A small model that predicts nearness at each pixel, trained from scratch: encoder width 160.
Rows from block 3 of the encoder of a small model that predicts nearness at each pixel, named by matrix and row number. Rows with one number within an expert belong to one neuron, the router's apart. Each number is 500 + 25 x the weight over its row's rms, rounded and kept within 0 to 999. All counts start at 0. Numbers have three digits each.
Before each expert's rows are labels from the 100 images, of 14976, where the router gives the expert most weight on average: "top examples" is what is common among them. Only what is clearly more common there than usual is listed. The data: rendered dice on a table.
# router: router (encoder.blocks.3.mlp.router.weight, 64x160, trained with AdamW), inputs 120-159
# gate: expert gate (encoder.blocks.3.mlp.gate, 64x80x160), inputs 120-159
# up: expert up (encoder.blocks.3.mlp.up, 64x80x160), inputs 120-159
# down: expert down (encoder.blocks.3.mlp.down, 64x160x80, transposed), outputs 120-159

# expert 40
top examples: dice: one; total: 5
router.40:523525485486492521508540509524488505488488470481493516536464512510507536524475471472516518539531454491495501501476435481
gate.0:500494525498461555495467441505500534504488488478573520500506548447474473499523481513457455502507496483536499526522525544
up.0:505488496503552515535498485530553518466456483513438489480607462531501514522559507501538514495516466502531449502531507500
down.0:540487485507476490504483501544500531507487504490492505535488543501436461490504495549511553519523495538491500531497530490
gate.1:445558479497539490531474541539509479462517538503509470465513447505527499502531499501508511530509495521487547533471524483
up.1:445479486517488497493495494501493478465502548510494488496527482511510511481509511456504502557474493574479465475504520464
down.1:507495514482514514501520456500461534513543494498520507476531530499472485496522494511487491515493487506532471460503497540
gate.2:509536523492505492449491495523514503536525498507510508432484551496541515524499500464446500496504460516494553496459474455
up.2:473553531496484522468533523526563507511538488501487522461452522515512495474504503477491513498524478497497538517471504486
down.2:560540521463501515457519529455540479542485506487500506483501513460511479498458520468479528521541468498493544509464511505
gate.3:471542513502526523548519496484513513434505462534522485524513469519506509492421498478528503513471531520503497493507535500
up.3:459522483518506517510514469522481463496465468520496544532500527517538517499491507499544535516512532511500466496479512527
down.3:461457454529469476527513487515544491451482510515460527513517518482482512468464473488463478534482497548491465464454482470
gate.4:457469504489461533502473477470530499505497497503565535500461517523470482568489492500495542525497551547498511520484503512
up.4:494462559499498497505515499523448475574502511504509497474488473534487515498516495500508502485484434490493527493461470498
down.4:495440500498520471505513505487499497557539463519495521501487470500499479530508464507525500491468487540500513501482478506

# expert 16
top examples: dice: one
router.16:508474468512511532524524476544505546480462460510532533507497506490467550522466539483527512503501506481535521503491528502
gate.0:491493521520520484505505501456510460460540496507502523548472481527514529530538495436486506530525536530517501512526498481
up.0:527503542519562496489557494531502490524508476459516544573495536509503469517559496492454512519531518506497437500489470498
down.0:522469516482504503476516509474515521498480477511500461501557461476495516490504491513525501486505507488468502479509449555
gate.1:495501532520479478506515469486492523491489557460509495492481526490513489459531500474522519467514525528531485472497492509
up.1:521511511519478483509488478518490503535477479499458487508570490536485532497539509485459504506503514522467560471479499516
down.1:562501537525520472531467517551488505499542506496508510514532485517495501465514500479495503454474529489496486467552487486
gate.2:506504492503522493512503491517535479509459500528531432491490485500469474490487487487530477497505558479469532495505519534
up.2:510508481513472483487522489524448508510496495512549498550493510554518454482511512508548508542514523479499524500509469489
down.2:478466497474476507490506473480534492505482497530518492478555482488469567540469520513467474466505483505493522487491482470
gate.3:442508495508510489475446504498501488458472489499495476465488493514478514531524510467497510500523430510501480493474469453
up.3:506538538502513508530498502450514552423494540473520503474505524465527508503478481500506473495502482518500527536502526481
down.3:502541484486481506494461473516508536504514486456487521480489516496518479539488504470448481504469446530460469483491470497
gate.4:485520523502476508492485518473544509527492539480486504492474546485501540493446504507547504501513512495513564494501525500
up.4:475507491500443500488455486465510480499488498519506504531499578499495532493485489487508514491532470476533531490460519530
down.4:485502496477471489494501511461566520484473466529506561540511491457499501493487475517532516519491523496521477522527498499

# expert 50
top examples: dice: one
router.50:513506511479494543495533516501478564466487475522505544527535498531469474502478498506513507498537515490494528500483495492
gate.1:490532486501485502517511547464468551507502486508486512545499464524510516455483487459524547465502479533542524483451493510
up.1:523467513497537508469476493528488470477487521501468484486500509489496505537504489555502472496521482473454509485520482508
down.1:479521524474498504544562483505516525463497451513523539551504486514479472487531524498511490474505455508502460520506470553
gate.2:474490517525476469552532523508572495571493501497488480487524514491521505495465496485497510506485483523470517525483473514
up.2:527504510512505533491500499483528469484500505514454537481510492517514479468524501497473489537516415504489498489549537495
down.2:534527461487504454491478482485502531518526510517520486488483526546495521470492511518496471490512490568551493512494499481
gate.3:510507469481501484492488506421513521490495521525507505527472502477508509497501504507515483534443538542532477513531510521
up.3:492489431508527526559493489494445462482477497510472511427552476486534557483497506506517502464492518501518503469542482493
down.3:484528481466496529496513502494507560504541506510493503478456582504500484537504490517523470515486467495488526485460539523
gate.4:476511511524485503458517492474494462551496527473507504512520538533486520485536516526523521459448510489502501470524483503
up.4:500508508485498464488478549513510535534539532484505483523497545471507461513555486532510518514486476468499500470493502484
down.4:486495514509541456516528473501503470543500449511473473496516460504504482475509505490536551495510512480455515497518463517
gate.5:490481538489464498522503513465556463510537500509491506513447473518493517500550484445501519496433481488489476487530494518
up.5:510517540492432514518503500456498496492519551485543484507431462510494506509506486476457532489464484518464474488536461460
down.5:511456484522501461503557518447516484539513517524503488533532488502512475483470474505507505474499495539522520475521487441

# expert 6
top examples: dice: one
router.6:496470468526474541494525504526504549469476493464508524520508492498470505503486464521552517520468504466516541509557500502
gate.0:559508488487491494456491498496489502498495503477506494534549554526497484508523478488495536523461510468478501467534499472
up.0:508451483494565501489517522488500448534502522494516514492528444482448530521509504510528504484483513509490497469493505531
down.0:465519501454470480475563454493518495523493473486479511500507520493526483480545489510507484473459469538521515459513506449
gate.1:520514536486497482489508506477536490526508480518488576501486502532501500480461481484482526473449480573501540545495510509
up.1:500484467496510548502454503532495496508497532484484516522507479491498501518535492489537540485508547467495532463491492487
down.1:502478551495505530508470454493520512488537522506517503537493476531503507515484461504525490494535497503520487524545540463
gate.2:450493444504492504481532490485528521518509498478544505531561463484543526491484511503466473505437489518546540490508483472
up.2:511485538496494503511484512502498445490480510528473531461481522516446490504521481502498535508537496490466472495476501540
down.2:478470512457511482519497494458522505477529497451525526482492492524511484514511467488496510495454571510515471474498568486
gate.3:514521494507530501537511516489482463551477512459542502519499555502526533440490513496477498487458499533456499509493541476
up.3:519492503512493472481517464539531494563507522449466468502481479495468507437500471481531526488494482508509520553490467476
down.3:526492542499473452481488489456536495519519483469539479478517480450507512525493537512504523466492501486512495470499561506
gate.4:524522555489463481502500509471475493478516515459494482477489494519520483479447503521499519502468489502543556480485498512
up.4:504454511497516507518477517521509530537514466545488503492504478503487518518553497512494495471564522461474476510517491496
down.4:561481511526500495499454477492514500490473474503500496516503492491509501513504514535523515524542494484511494529546551514

# expert 38
top examples: dice: three
router.38:481451516532470527519469507466472541499488495491508480481530487528490457537520507474519501528516508496522504501519463465
gate.0:495514486518475500532470524488455497531500511499541473530526509487438581525492494469485528505477508513510441516489510474
up.0:543457546492518542492468508501511472512510507520488502427478525490461462486484500487511490529553500522487457540522477504
down.0:500509467494478514460525497497480496535519507506523476498555547487516532491490475547513494501526534459502535468490465521
gate.1:543484526491518490556499505537507470489512536496458493501590519487474494476558507479480520515508503492507540516523497521
up.1:510469557492524469543527474551499500481536515510488511500525535468485502489534501494465466527512516508490501539486514493
down.1:480519439476473475506502555516508474495475517494509516509526455528528467478501524499520528529494518514521528501478486535
gate.2:497440508496471521524508564472489517490518524507480517517500502542489505506491496535508484493526513477538527495491486503
up.2:494427492498478512515499544496505511499494520508459509528489507521492504498519496506493501508506486490537526514491489501
down.2:504460521517530486541537501547461461470499535521490523449535420492490517459509511476471503513454492524521523472488474484
gate.3:493507492518472507477512493500505586475488482491486515484518547541534509508521498526486525493524516485511482517486528504
up.3:514472454505485466481520523494465478520464433462505496479494508512482523513515495505574513490496514470505493492493509510
down.3:490489519432491519515529511492503579513500505516464466488460481473478544506521521529461507506480577511466505459528538500
gate.4:539482525497503514517521507516503515481475510524543466527512485500493490507507491486452519511462483464476457545523491488
up.4:506492493509517527472543531497517512481491471525548488478528490496516488479476497535497505496449506496462412537523495516
down.4:468527505503526470527505489492533471480494536534520521485511483461509453451532507480448480516468503463505507513519476495

# expert 48
top examples: dice: one; total: 4
router.48:530534525499506490532489508490509496468510519481515515530493488468495518518475499482491504513515497485520511484575502500
gate.0:560508485492510491475538500499505512506504542510510500477507496466456486503492492539514478521539499507469536520489481473
up.0:500536492515462460484465527478532481450470487533444475507530538538498528511472484499516498512524502494462515504516540522
down.0:505497461523485544494487447485489531468540500505462501484480546492460546502451487514492525481498482464497490504481486505
gate.1:505555458484506520472520464473477503489526502477476459525535494473485482501513492502520514504504493480482541455517467499
up.1:506530484478486501451504467426502460501481490510455538477473508485464473535513514482561494544464525506492528506534537523
down.1:536478446469537528507531502534494502487490485473475485522513497500513484563487500475525498502515489467476508475504509507
gate.2:478487480488494486493513494460522530490510532545494470533518496478529497467506493479509477491457493504557506466505470481
up.2:511523544506471482501473497511493495551524512492493512519480547533489536518507498535485528536489455480480519495503515486
down.2:479485523535520553499501529526469504512514470462489468546496542505535506488451534548472469501503477494480490474484481477
gate.3:492536507486472487505526526522485505565498458497500524476514516473508482467536504530517476449508496507477540483519528499
up.3:493522514494513496490451519466457467481502471510462483524483477546395486486507501524512475586536454503482518533489499466
down.3:447504512514495546513486510500518467489496521494488524523532518515521465503505479494511488496499476524528501507460484484
gate.4:489465488505520500549456477511468465562495549466489448496515540507487492477443491548510513482499478500523547509499506460
up.4:525480450519500482514494462470475483544492565469478455489474511486517480450499501508526512533526517477498532467476515452
down.4:542518512491519509495461537492486516519517489469511462468496496494475515461512508554481490502523557488442509503490536465

# expert 63
top examples: dice: three
router.63:474499496516491482538463511530488520507505535476489506497497501541524500480476490499517514483492466563476526471493512501
gate.0:462453455524491471507512527567503485479512506508480455465482448456528498499535497497543504546497527469520478513489492474
up.0:446454441500503467526524510535496471518524507543510473503459506418522512486523515504557505533536508457489515467481512486
down.0:484575533494465493464494516532532575472513464482505481526505497548548506498484491476468494482512498513493513501465499538
gate.1:489503492495528510504504533504492498506517477542547475517541542474529488468474510502508520538506523496495547515459510535
up.1:497489487506492484520524492516511563497528519517511492508516515495512458541499504492473522493488495507507450515533513471
down.1:456540509527489472491506537479484515519527457475538465501451486528521477558492475541469500486500507494510503469511512520
gate.2:492445452496492498492488508534522543559476490504468511494500485503488483487489489462489495518489508483517551570499488526
up.2:514477484526494501522545494484506505515510530536461490517485573451507507483475503452484495530486500530463505499475541503
down.2:524524538472490483483434467500485514473533446471515484516458514519472533492516524481442507502507517490479519520479475415
gate.3:478517477515484546514513524509492526454504516512506461434495471512518489510456491494518480465516505508517493474518532522
up.3:442542452484514533507506503518469500480498507547462469471498445523498486496452496479492473451509488497503494484522520510
down.3:491494498519482521479497509489494587480512508521453487498556487534525534495534452477494476478475474524515520490525457529
gate.4:521494493516502503502500481508503543488465483506494454452450480442481501513505508470557515480533495506462478489512468489
up.4:513540475493493512482513457507463518555507496504521541492459504491484498501465491465504521483497476516526517535467489494
down.4:526470521506529483527545531513507512490509503475537533509514482471503469483488440530504524489495487462520545488489484492

# expert 62
top examples: dice: one; total: 1; total: 2
router.62:536459495536490512532444506480496491482486474492457522508523481510445500509511484496529498550517545510525522476497451517
gate.0:501514521491499542477477484513491525502480563524559448535450501500510472511521508518485484525478516478504472507496479486
up.0:500522553508520525488511504484505545470544513500490516497532529472521507492525503466431484531458512471490459451551523440
down.0:499531496494543516492506538517541500460544523476471562460512474526496526526482466502514500487513499520513511487480484474
gate.1:504516538515484496526529481496533503484516526516468526464513530434526508474480509485513537473518513501506514496511531506
up.1:476506464479524472524509514527482478486486507495489502498504495478507544525485503492528518463480516444511521513486502463
down.1:458472500509479481473446504445457500525479490496500508525491533459498501543522504486467487513472453502513474484453514518
gate.2:490521466485544525492483531501564516441502514512499513477481513521542483497522493551508530526508483471503499492466504500
up.2:517472467516497491523501492485539515497494560500510513497478464522512518466541504499509527501508535531511499459481541479
down.2:516548498482518499501507512530519497482481468439526515495514510483510509502484499475501467520508468512471530543444503492
gate.3:509462483491489503517489491485457496526513530512461504482558488520496527507512499481531511489494505507546515514531508483
up.3:530512506502559508487494516507527488475495476500502473523482512468505488475475510511476486501474529482462487480496500485
down.3:518500510474493508512486505479525515501516490474500500486531496454466528473516492531541477555494471530551519499504506532
gate.4:491534519495494501494496519490501481522481550516509467499489486447521484497473499539535525512498538464528467479520517483
up.4:490483495499491497475524514470487544498513528544503466493470477449539481501474494504502489551444456540483518475503496502
down.4:436505499464510517488521547500535486489527515510474479498486480494472455498499502466491484508492540441505459560489494503

# expert 34
top examples: dice: three
router.34:465497509487513533501489487511543489461508481432489514476542498518491502510491541494518471445499524503477508479475508489
gate.0:532487506494540528465545513523529545496505493481489501474546497531477510495516519512526514476489546528499504517497486495
up.0:505502505543482481486530499492482542491486491469519492499455560514527504463525503524504476516505518482464488489538461466
down.0:444463528489496536525490525463507523478524497513542502505470499453478535485459490487500457493498485485481546494527452475
gate.1:512479509498553469502490480504531498493498473505484523524466490513535497515512502487481499555508534501472524442482487475
up.1:469510465490494418511456502521517472495494499510538535511492491500503483543511506501499481543474522520496565544465501501
down.1:463492497530471496515455537452471438495534519556531519502509485509504514517515487528547528493502480478480465471486497483
gate.2:507506516484453487502429483513522502523526527514475533480485492439535523468539506503508506494421490501508454528497499482
up.2:512485519489447488455526483533493509490528508485502513552516471446524519493515507522511484488416509491507496508549520510
down.2:495512541478503499501478488522485464500475515481504540524455465509564493494507505535503513456502511545532543512478503507
gate.3:496519539498494486478554507471495473509504532478513500507497491517494517488493462496492531485462557438505456503503490519
up.3:478487490529508500503464524507517529499501435511477480523494482507472500504513521507529488488578433513496545519501479490
down.3:469477493504517516519565505486508527526531506515479514502520485468463498505514507524508482487466498506529486491499513533
gate.4:509520520517513491490551468488502456544488500453486505471483542492496507483540499491534541498511495508520519549485469511
up.4:528486565509495478516533455506479465458497473458466519490514510489543514477472504524526544474502483498523507537493486503
down.4:495505469483446480529503477478501497528488500546500522529517484530480495499498476554461527490456518506499548509469511457

# expert 47
top examples: dice: one
router.47:509474472512515555532541502518479527493482531493457524503508522485507513468492545485502514486506525480471493476508512465
gate.0:500503491516499512482474470490461500513502486493474526481446532528489493507525517488497477488552477458495498482501498501
up.0:525472448475535488517494468540447473540499508495483540433506489506498478533507501497459510535540499498455497453496471483
down.0:449498480492496485511475502484502562490499530476499470492506529526515505487467457466459507474483483537488504540539517497
gate.1:509521543480476487500463470527506539465497543502518444484500518491483497522515503483490476541465498540444488451497501481
up.1:497524506493499469466501486537517510500497560505539466456482538507468482532517517494461511528458463516448471472501519482
down.1:520456469510510503505536493503473529541481503488507461480475522503539531470500500485529459503557500505527531524493485477
gate.2:541508509473511467494488519532512496524507504484502508508454499450516454499507488520469534533483524510533484498491530490
up.2:470461462507544517534489511492471542509486531489540503525488491505498480493501498475531485509518523458518472512508507509
down.2:476522464477498488464479484486469483480520499506553504521475438517496489479500494500473509447519509521514478555500510502
gate.3:481507479484511507515474479534507480491513504495472524487539529491497488478470486465520555474496499511469468518527531540
up.3:512511537482532535477473526472512544532520491468454490480461485509456524467480515530472492534476495480472451490487482459
down.3:498497504509516469456581508483479474538535497488537484501509538478513559538505494521526473504522502484481507468509488504
gate.4:502546498496486533480499514441528519562508498491545483540532479522449509502496496493575500488543464542507531530514528522
up.4:517527482495543495497483531515518518541512493532496482494532528521499491499526481470548488455429523511497479536476533495
down.4:473483552481503472501446503525521464502520520532480478472519468510518489471503500512504553454545524491508476554532491471

# expert 7
top examples: dice: three
router.7:558495482511486534535527539503485546458477478482499519519526509526491522485456493506551506517506491497483505505524508517
gate.0:498513493507495446506475457487529499513490535527471497552483496476510500514531493492585519510573500489528535501477495497
up.0:544542518473477515447536517479469507529495469470489528445456530468490463502492504478463485465460483511457509515472475476
down.0:516481529478506477492465485490509499497490497456491470484525522501479511503516469452509450453512525478483529429515498474
gate.1:466471490502494504510531502535519456500500469523501472491525510499516539491537508482476478443528500513507502409517492517
up.1:469438449495486505520534494494491477486495491515551466496537485462504517508544507490475525489554525473479492450541524492
down.1:510472481521480487512508501496502521508522566471499509486507476558494515461457481492533509527479520509500525511518484494
gate.2:477511489527500473498477539489506515554506516478527482498505509483487505486490509472506536479477498531494524463525494487
up.2:519499544493493446506531563466463493531525491466501512453540405494501553498508490477471509478540498477504475497531511475
down.2:487501487480523503462503512485524485478433445528514522521494464456545516513548524493517492460521510492503443498510499511
gate.3:481530501498500509529482492502486527415475534463525476494521512503521499486511489477437473486500495490530532460511535528
up.3:481494500500499519525467513485468481491533485497500544524535492512462441473511492500504538511494497434496513485485515487
down.3:505515564483500486567531489523553496470507454493484505487485479447494500506537471454476485474522512490495469465476483511
gate.4:479476492468528481499496530476493475501473537499487500463528551502564486545495514480530516450500548478477466471465555493
up.4:513490445491522475505504507506506494492467493531483499451503503512534545544501527480515500438482541465498501479494514456
down.4:480481441506509544492475536494527487502465494525524455471485493464477531515499493491538527516461456531520490555506552534

# expert 23
top examples: dice: three
router.23:492499506541521570499464509467513514456474522492515526511495494525501510448465492521499494499517486513525508449519472485
gate.0:493500480483485478488478494476504495489509492524511476557516510475475501523501513451462493527449509483510519456481489514
up.0:516455529492549448507513556476507464487478528493544475550545480518479476468531501497469496502543516531475497543494513495
down.0:476515519499482480526484518499462524509486491503523511515496470497516499463500532505510496488501493473496530538468552507
gate.1:508515488511511499533500475533443469447495507451500483518496509476504525466469491494511497488515533479534500492494525487
up.1:465502432505525482529494482497494478452471496466500520518487509464490495434453492480489514515540520500530479515520507473
down.1:463472503486488507496467556523520522484494498470494486483503477531507458489507497498505490528555493499500494497510569475
gate.2:479477513501470470518516511483531472494517509525467513480465465519533479501517487498485505489543521483515491517498524505
up.2:542530486520501510516429493491452518486482476491466458542545556473498512488497508449534488529507509553467510478499491485
down.2:522557524502476498488461500492491504495516508492497503496445470523551499489506457528561483472482511505522512457470480510
gate.3:472467517493490497519483492464454473493518479483454492533474505517473526511469487508540498472473531477537495520500516489
up.3:496507511515457476505433495500459455461521475515503478549464516500470481506497506496482522487502518494483536491475509543
down.3:488531523488516527503488499472471515512545501485494445530513472472486483526498492497511452533476501480534505507493507509
gate.4:517591459514468463464546489526507493464507535476488478493530544502500448519539496506549539524503526517459518520533516480
up.4:490536483486506462503522511479500496478480493521510517504543530512478488500547492540506492499542541545473493517527538481
down.4:524530477511518501463519515493476489485533499474478514504517531497439528513496501500540509533536495481491506516524505529

# expert 59
top examples: dice: one
router.59:525524510530512500547507515534492521481449491500510546550530502485491526492509511463463479482494464491490508490563508504
gate.0:555513489503483536498495470515497498501495473497513494523472472476482484531489503478472495526482491471507482526493512511
up.0:557568457493467486514484490526498498512544501517491528512474527510496515522503492504493525513525489539515460501514512466
down.0:553466494517494496530442464492489482498510482521489502470493514528484553490492483473532531508450484533510512508519515510
gate.1:506516490507494494472494547490451499541516498495512546442475487483452518527496500513485519466532504490475554520517484498
up.1:455510483490489496473497533495487481493500501489487513442475466460489508485495492513519513479531497485486510519491515501
down.1:521498489481496468486468510502515488473502516469484550517500479552493480450503492483506498510502496473490504524495506538
gate.2:529502500513519492483482499506496531471509476547473484484523443513488490497483501521516491452530503492511472531493488467
up.2:517503533511510465501507505477489533518510524475519458496434508480500531456532510537513502566491537519472525497482493497
down.2:522484495574511447480479513496453482510444527489515526514495524505484522474487504521512510496562480481464488496512483490
gate.3:500490545512480487500502523504478481497537504461514584501518461494493517467506478502502473484488486482504527470477523533
up.3:495501482497519493516506491514514507523486495489531463446514493484485484538461519507473525557516500526506492486589527502
down.3:474480481514535531459483459476493535453515479528498522485486515477498498495529450491496500451528485471476448513488508481
gate.4:470482519511508499498484515507508546523500499493553526529521543455502494459468495491543498496492513524494511499485459498
up.4:471481479503503492478478479487519515513516529503534494501553509459488496479449502484506463502529519495488524525529477489
down.4:494484496492501491500520564495451504499497514503490489523539441504514513506504491541515501500530467463503513495517494453

# expert 56
top examples: grey die
router.56:525518497524510517529511503498482533490486518456499518508534486500463496474481497524491537524534497521510497488543474513
gate.0:529505571509485524525477513532549496488465491497514512488490480528472529500503514532527496505490475528527476493495507473
up.0:520508525489479509543525507513508489482485500499486536440500504515515530482481510534560473525490504522520516500481491482
down.0:538457494517453513509491524455512508525511481506541542527534542525477470493488483520481493503520541533501511538533501495
gate.1:502491432497473438503505507516476500555474471503510527500458513465515494453499502494492499440439499479487534505524496506
up.1:503454516485480540510506513528522560539487497454503522486498500495441492483495504545477492537508492477495474485488523505
down.1:516521519531491500467541545503484481518471498530528475488491494500525492434476509515472499507536476493502547461505460528
gate.2:508512500498505534478513543474481464506455502512485436539451476483511502530461510544502477482529532470490511506471509530
up.2:482517500532469475483423510462456474468494491526475496465534473543466516504517484502521484518495504482493473460517491474
down.2:503506490526533481474473489459470504511464488476527456478518523478515493520498478520509453466502484523479464502535500534
gate.3:497531496474495529511508501486498471522517473491507508503557457491529503488457490513459447497549520549526453541495504500
up.3:514473481506470487523465473520496498525482496514513532497483472529493450496527520468553489477486437535480516516525507477
down.3:526490546491499465466488475497498495538452499466510474542541498520507482475503482504519448541518484505472526504512484466
gate.4:551478480483459431529535496492526473485494529509523539468479491437485494483525522505532501476487452486496538512500489502
up.4:495545505531507450485496488434470433447531558521517453491522501524499509468527487494583483481504527515474501510496464490
down.4:498511529496498503457498520502499511529529547491506501479498465484531512541552479525528518482486474484524499496461458502

# expert 35
top examples: dice: one; total: 2
router.35:502519470521456529537495514468481526469509555471474554486494480473514533478485498510519520526477558517516550476512499537
gate.0:600538529502490457481452492495477488520492519511504498483516559521519490514508506497547531557489494514484548528483519540
up.0:475438452516506516578548512482478525425503493488505476471486474462552512495511499453503472494525508507503507502535504487
down.0:493475503512531468518502548517530463515521495516486441530590483489502549476481490511492493500487476540485520473519457509
gate.1:482506478524487458537484448523480526511507511523480515504472480541532500491550504526531462507536466518537500480528502513
up.1:496449519524499437499514485478506529505532495487468523542510492500489497472501477468497504472565451510506474553481514499
down.1:508493507489476514514454505506516480483484456506508496497508476546480532494495554491458516511444502493493484551521466492
gate.2:517503483510502494508475526545504509466502468487497484514499478533531495471482510509521520465521533440526486521467466506
up.2:494521513503522503476542481499467484536481505487504517503535473475516533492488480525547513504506509499497474520555500465
down.2:533454495505491504498528508470519512489505522512460469514544443479504518528507496471512525495477512490483473546517450533
gate.3:522501482479454496482473475488571500497542495516459518491470559510553489511457497540504487484515507539525518502460529522
up.3:499463465477458477516518495496557523519499516513452547478489473512521489523492503535491512482492490514513519504474506489
down.3:480490526453505544528496517504523548507500473509463488520481540508509523521541477539512506442508495475524486466482550504
gate.4:495480498504476512518509501532542543500471468512504501527517551498518507509451503470526488541507542455455529526499496498
up.4:513521426531510464497567520491510539454492512523511505465559520519505482495474488486469496501469465528517556509499523529
down.4:474498437492474509470520532519553517500485483512454520508517473498511503510429521473495532525531477503523515470530485469

# expert 61
top examples: dice: three
router.61:479493481484497524507501509485527512530516524539476488545538480468525525509491500503454512487490448487496464500528533503
gate.0:458439522506496524474459517499516518461516497499513517491466495483481523523462501499500506512488525471492482493511482497
up.0:561556472497494496502546491496469518552496512504497503544510477497499471465541490517467498425476485530525532468486491480
down.0:499514441506512477504470470481500508494521469479527531511514531496507477486468504503486516520478494513497509504494512470
gate.1:530464526493497518514531452480501500475482467472488465501496436523471482523487507456539472488458476487530576498513501493
up.1:527479536492504501529524436502505462472495468481495533518485479504436481519483513482531483491533496530521559510476463536
down.1:499512539531479523513502527477540482493539510511504509508478513482497499521501453496510476475469488495515515522501517486
gate.2:505461473530475473482501483499507468565472487512567529501525533454520485499475509527501499491546545516478487464481501540
up.2:559487486503471517493507484488499458567451487526538485531542501448496501537525497506501491481496539528495485476495506515
down.2:508500470477488485520487484513478467497471452496480493520524564537477557502477480482468481508516500480486571518469518531
gate.3:506531507485525484476467539550521464469540474459510520531497446501487516488492501504570486467488501494457481501529500533
up.3:475548530505504476467430528525496451448509494449503514507513461471489497493514491528573508478517502472476460478547513530
down.3:477505556481531515487524518485492481487503539466485518502466480477449479499485503478479462503467481507474484517497505481
gate.4:515500503508544565492516540485505516537488488510515485502474496511468531510489508489544490514529512512545549510538485501
up.4:496510501496503490498466500514468535494513525491487477508507467505509508470455497528487521444465522528506459517535482472
down.4:481511533469505467486478481481496446505533487503529521521538473467458583489483483509539480472506511518490493473533517457